Weights of a small audio frame classifier.
Model: 14.8M parameters, waveform 16khz input, arch convnext, norm layernorm, activation swiglu, layers 16, width 384.
Training: adamw at rate 0.0013, 8000 steps, batches of 128, held-out accuracy 99%.
Data: trained on strings of digits, spoken by a formant synthesiser in many voices, 26.2 epochs.
Rows from block 5 of a small audio frame classifier, named by matrix and row number. Rows with one number belong to one neuron. Each number is 128 + 24 x the weight over its row's rms, rounded and kept within 0 to 255. All counts start at 0. Numbers have three digits each. After the name is the row's rms in percent of the matrix's.
After each neuron's rows are labels from the 100 clips, of 14976, where the neuron reaches its largest size: "responds to" is what is common among them; "peak on" is the class under the peak. Only what is clearly more common there than usual is listed. The data: strings of digits, spoken by a formant synthesiser in many voices.
# gate: MLP gate (model.blocks.5.mlp.gate.weight, 768x384), inputs 234-272
# fc1: MLP up (model.blocks.5.mlp.fc1.weight, 768x384), inputs 234-272
# fc2: MLP down (model.blocks.5.mlp.fc2.weight, 384x768, transposed), outputs 234-272

gate.137 107:104150120099152174091102150082118125104167152169148133144155105135103135137111126134145105081137103101148110118095145
fc1.137 113:144154116144121106140132141134134144129121141129169105134100144080126083154111129120121123116127168141105139131159161
fc2.137 115:156144108096135149117077132135170140134126135118130117158122140056155177117117136111052139124143119140156176104117126
responds to: "two"; last digit: two; first digit: two
peak on: /u/; /aɪ/

gate.320 063:125103153119124184096112163096135125110152126135137137129138119106145136122121122133116134163108209109168128141127139
fc1.320 057:148151135118138179135109096096134108121149167096124120127123130098164127113136117113110123097103202103138127136118148
fc2.320 063:111112151154135158152179141150134104141166121138132131129041141108132085119134082110131129168159142151132136112126112
responds to: last digit: three; white noise
peak on: /i/

gate.533 084:146178149170126115128111146136138114126113096138116122140115143125130091114148108144145157116177099119143125145106181
fc1.533 096:130117125105133147154135137087094151099148171114189077110138135122137114149155086143101105087112222171141138200116142
fc2.533 087:128148114078143161139103092098129111143105129112133116135166135128148113125168156172126103129115127168068109127158116
responds to: "six"; last digit: six; pink noise; white noise
peak on: /k/

gate.79 100:111106143122129124114095130095109127093174119113135107159132109101123123138123104136148148097070126143176120149149126
fc1.79 109:124111161104113106102125102082104175102103107134133124115128122097159185123127085136152115146124160117100148151144134
fc2.79 106:150102132120146127177129142104146110162124123152112107151120135060115115144096064104126112103137095129101113162151128
responds to: "four"; first digit: four; last digit: four
peak on: /ɔ/

gate.294 099:137125154194128136119063143147110136126101162134135107125126144102128188106099138140123131113089123116135105120138158
fc1.294 103:127127093068129070125131186137174147117138149163124148143131132150125118153141120141132142166156164174122092111128144
fc2.294 090:110102171118133097062186141098111131152115137113152103129073144132110146118128141112080173137147125156125137142136165
responds to: "four"; voice: deep voice; last digit: four; first digit: four
peak on: /ɔ/

gate.679 109:143132103114115119116134170120150114156145159153120100154145103089109136158122094131109155152173135147171109104104149
fc1.679 105:109138128142133141129123105159108143126135161114132097113129111133098143126116156134131178078126067110094102144117123
fc2.679 113:122075191155150122116128162140127139092085116144119150141087108145179126136187130110146083109123128104144118155093106
responds to: reverberation; "six"; muffled (low-pass); first digit: six
peak on: /k/

gate.498 105:109116122125126157056159105114182091128081131093090109126113155104129121125088157124131145110123191118102109092110152
fc1.498 088:119122128101130097145131122131081145113107151101109113141134151114177155102135114099156134165041127110160141142130165
fc2.498 109:136131109139160157165131178124089193139115113125102163159160142128114109131116116111054094097108111143137097158140209
responds to: rumble; pink noise
peak on: silence

gate.263 110:118154148070116182101143191115145119126174157160160136137128121110155125169167114129123154116138098108170141133124148
fc1.263 111:148135163146142121135093116127089102124170092121103103110135138137142152081122111134128129108080138161150113151139146
fc2.263 109:091146166136133150106154159124144107130137133124125134113177142132112133181099080113177190125141158090114183145137141
responds to: "two"; last digit: two; first digit: two
peak on: /u/

gate.111 090:129156131108122129110164167148066117089108146158119114128175118121114119183176085159127145149102185130142108113156164
fc1.111 081:119097186173138110152101142186117120104151137118142157118114136165086123179136099107143152129142122146128137169107088
fc2.111 082:130143101200107108129125083148117138076126140070145117107130096153116175118106119131144129088173093109100072139094119
responds to: reverberation; "eight"; first digit: eight; last digit: eight
peak on: /eɪ/

gate.77 122:107145173098123125102114109146137110129113133149131093111096135113108124126114136113138115089148154160134082111096126
fc1.77 116:099176130128132108127139121120150136141155088126155106140110123132132126146092117148122128088156131118124163078133153
fc2.77 125:120120109126107086151118124140166136070124142134095113126101137137138176107126138154184166126116105119155130087155108
responds to: "six"; muffled (low-pass); first digit: six
peak on: /k/

gate.454 076:119141123063124108114117126114166126137124169101137113123131145129128124117147127114140115118139090139120113142124134
fc1.454 054:124131138185127112142122098130106146157093132101136128133123119131141117129142122130142145132138124128130135149124086
fc2.454 060:160159119076155130120080157121147146138136145156112121136073131143156120158148141152137150077157110121144114157112139
responds to: rumble
peak on: silence

gate.367 084:126121113070123165132130102176143147095109146090082117124117126122144118127112119147130129170101179136113130142148158
fc1.367 074:130138129128132094143127078096171135143117111131112137135133131145170135149136126140132130088138072142137130110117170
fc2.367 075:141073102107108084086100172130123160132130122108179136163093136132150120112104104123166129117163130130086118176079141
responds to: "zero"; last digit: zero; first digit: zero
peak on: /ɪ/

gate.56 094:098160166115131162140106128134158135112151178097151130103110157084111088104095167132106135132098087126203090120119154
fc1.56 091:144103119108133142138130120109104103157150098134119131115136107139131100115145114121121138119159155172099094117179086
fc2.56 088:080125084194124099145147109136138120141123134131143113109093136110111161140139115126156133194141161087117143137091079
responds to: reverberation; "eight"; first digit: eight; last digit: eight
peak on: /t/

gate.159 106:130136136080135171121091113064125089097131128136128151137158155161135114133152141109137132103159145116140169096135161
fc1.159 113:145103115099119133156118128136114097128116151112103102122061136131144101167189114071126127103081247163157129121162131
fc2.159 101:129097133114140149176140145104155068168140122142121135188101149084115114144121122129075142115162143111107097181158096
responds to: reverberation; "zero"; muffled (low-pass)
peak on: /ɹ/

gate.395 104:154129110180122103101095149069097116100110167148106109127123125120122110130113109118128128053127131114102141076139141
fc1.395 095:134153118147118104145126131190081136126121088138170134103140129094097118107112154116130119130120082175120110121148147
fc2.395 096:159160117103152093102109183178143160137130111146131106169128136150110123121132106151133172197106096114118166161094122
responds to: reverberation; "nine"; first digit: nine
peak on: /aɪ/

gate.126 104:136157150091130102124130148142115111136158124120135088140118140103128131106121127106139143154129126125137115140120147
fc1.126 105:102137156113121160129149111113160111171156123132131150126113137167148121137132112113116130123120064102113142104126122
fc2.126 107:139135134106111157132131154107138076139126112165097105129141117167137110118149148112154142150124143145142151117146143
responds to: rumble; white noise
peak on: silence

gate.507 120:148122145168139147114089132115155127140097166105137133157111148140175072080184109144128142127101106145131137131134139
fc1.507 122:137075140083120127139041104125110110122185117118109112107111137128109134136119115139128089096127089122121132103122119
fc2.507 120:095115160132141118159142103109090147133091109156106144103123124100172130140139096129120103149133153144149124144163133
responds to: "four"; last digit: four; last digit: five
peak on: /f/

gate.123 120:148146116129119088115127173054158111152117135160113087133152102117117180135137143137131143127174161114129136088100134
fc1.123 105:145154082110146135152127163139115136114108113132154140138128120139151128136136094098126072089126114107122129126175132
fc2.123 122:079122103088148076105145138122098155118117136118119135158191129152117143124159114110092142188100116139122121119130125
responds to: "zero"; last digit: zero
peak on: /oʊ/; /ʌ/

gate.552 113:168138144145126059117123117108091132089162181128135092143144103095145136140153115155130167167091172106168153118131165
fc1.552 118:119109105129134132127153108103167124126144121145133085121135147114165143141142091123128114105133115143139157096159126
fc2.552 121:142138105081123173130084144112109175167128143105109111133105111124113109145070092168121137077145174165099140133093122
responds to: "zero"; white noise; pink noise; first digit: zero
peak on: /ɪ/; /ɹ/

gate.249 096:136170177110129123097123182128134147115137132101118119119133101102127094098132135154090147136128123146138139140150115
fc1.249 104:171180139156136156103104124112114120141144161114147097131142168152118129123097128160125160145133052087113116156098169
fc2.249 103:146108136120071106102129137133185109138129112127136131118122114178154127150163107112142102121114103169136167132099141
responds to: "zero"; first digit: zero
peak on: /oʊ/; /u/

gate.390 118:151158137178109144088132132164132107115106146138125154123149138142166129128122100079100116108162156139105114113154128
fc1.390 117:125129137115093166138147175095144125115158132126154087121161098144129143125143119149115138140168128115093127105141145
fc2.390 119:162137101118118108139126064124147131129165137134129146150115125128167132077129119124095101117146139120121095110152101
responds to: "zero"; number of digits: 5; first digit: zero
peak on: /oʊ/; /u/

gate.566 096:130166144160127122114127159125145156090154120081163136142098137082120116120153140137117134147121136098147132144130153
fc1.566 102:140101130081129172084164118114118122123089066153103139132129119121123150130107144139115148136149157130111114096132122
fc2.566 084:122124131155109114115169100090106132152136144114115121117211119134148160119120112119134183150111092097135163140153161
responds to: last digit: three; first digit: three
peak on: /θ/; /f/

gate.650 071:125095134136132114133130132122167114067154093117125082133138136120181137115112141116125129119118141166164130176134078
fc1.650 074:134123108162130148143087145113064147106139150113155169120127118138121143132125126119124120119124091091131142117129114
fc2.650 059:117111121161143139099181139121151094130127129137131129075097148096140115102163106095118111151133118145129103144111132
responds to: rumble; number of digits: 1; pink noise; muffled (low-pass)
peak on: silence

gate.361 096:109147122155111129091165152094175141173118142144100135140076133116147116124131129117115165157163084108109163109125195
fc1.361 086:125168113053127081110106163130136108148091138123104133116132125154110139141108146147137097097101125107106132136123089
fc2.361 095:191106072170120122111083127130146120135129129110153150136090132172142069097096153132083120134145081112118099105164122
responds to: rumble
peak on: silence

gate.359 066:125149162151121120141113156113137133128142105134105114122124137123134139145123152119126129183102118174113125159108206
fc1.359 073:120138082106125096082126106110132129153144132133107121106123113153137129169158080112139136135141175149129135140139085
fc2.359 050:130072122142116178153168090140103162158126129108151112094112133136145109148134126128108131091125128126118131172128101
responds to: last digit: three
peak on: /f/; /θ/

gate.266 138:120121159139125128121083132112134142126126165115157120123112121092180096127129132169124080125113099177116158133141140
fc1.266 141:121127123183131139143133158132163131084104084137125142133157157116137103105116169144123140162134099130131178131113163
fc2.266 145:070162168119142126129131123068118072104111125125113128063149106122124165145110145127079139165117147159159125077119128
responds to: "six"; first digit: six
peak on: /f/

gate.604 118:169104113168135178145081109131117150095105174129124103133156108132121150115145132140121098122145131154124131173120121
fc1.604 119:110145148099119104103160123161116135112138090119130085134145120129106125118150100111158145132115148154105110118118119
fc2.604 125:149139124129110140107089090107133122124149132120127133141130119110146133123136134128160170105084133092158094090085102
responds to: "six"; first digit: six
peak on: /ɪ/

gate.172 099:172169133140120146119120160192154160117180112137162077141106149078116112149117132157134161124131120144163131147151151
fc1.172 109:120128114133124180124125144143165131106133128094156106119099148116112113129129162154120121123153103110126149136107153
fc2.172 104:121120112091144123148094130140134128119125132147126134136084165104111106116174154107096109097145158143157103103172141
responds to: last digit: three
peak on: /s/; /θ/

gate.325 111:139146136153129119103147175101161145125133149134144087148118116089165113100106117125097127149122175118143141135147159
fc1.325 113:123109100188132119137128138147138125177137181093136119142138117157125123101084136125126132155120097150160122168076136
fc2.325 120:167170107102106142115119132164158084122142148127162137169129121151106138096163158155121111130116140120147088113107132
responds to: last digit: three; last digit: four; first digit: three
peak on: /f/; /θ/

gate.659 076:125141145123122166139141166110095176126123136095059125122122136098070080124107143163124131113113142091101118135112179
fc1.659 075:102080068097134134134137137138109131098157106136117097149136120118141144118111128131129146117078124143144141156135129
fc2.659 069:147150137138133091104149157118117095128148124129131139131119102118146115122138181153117084176139131131091109100118127
responds to: rumble; number of digits: 1
peak on: silence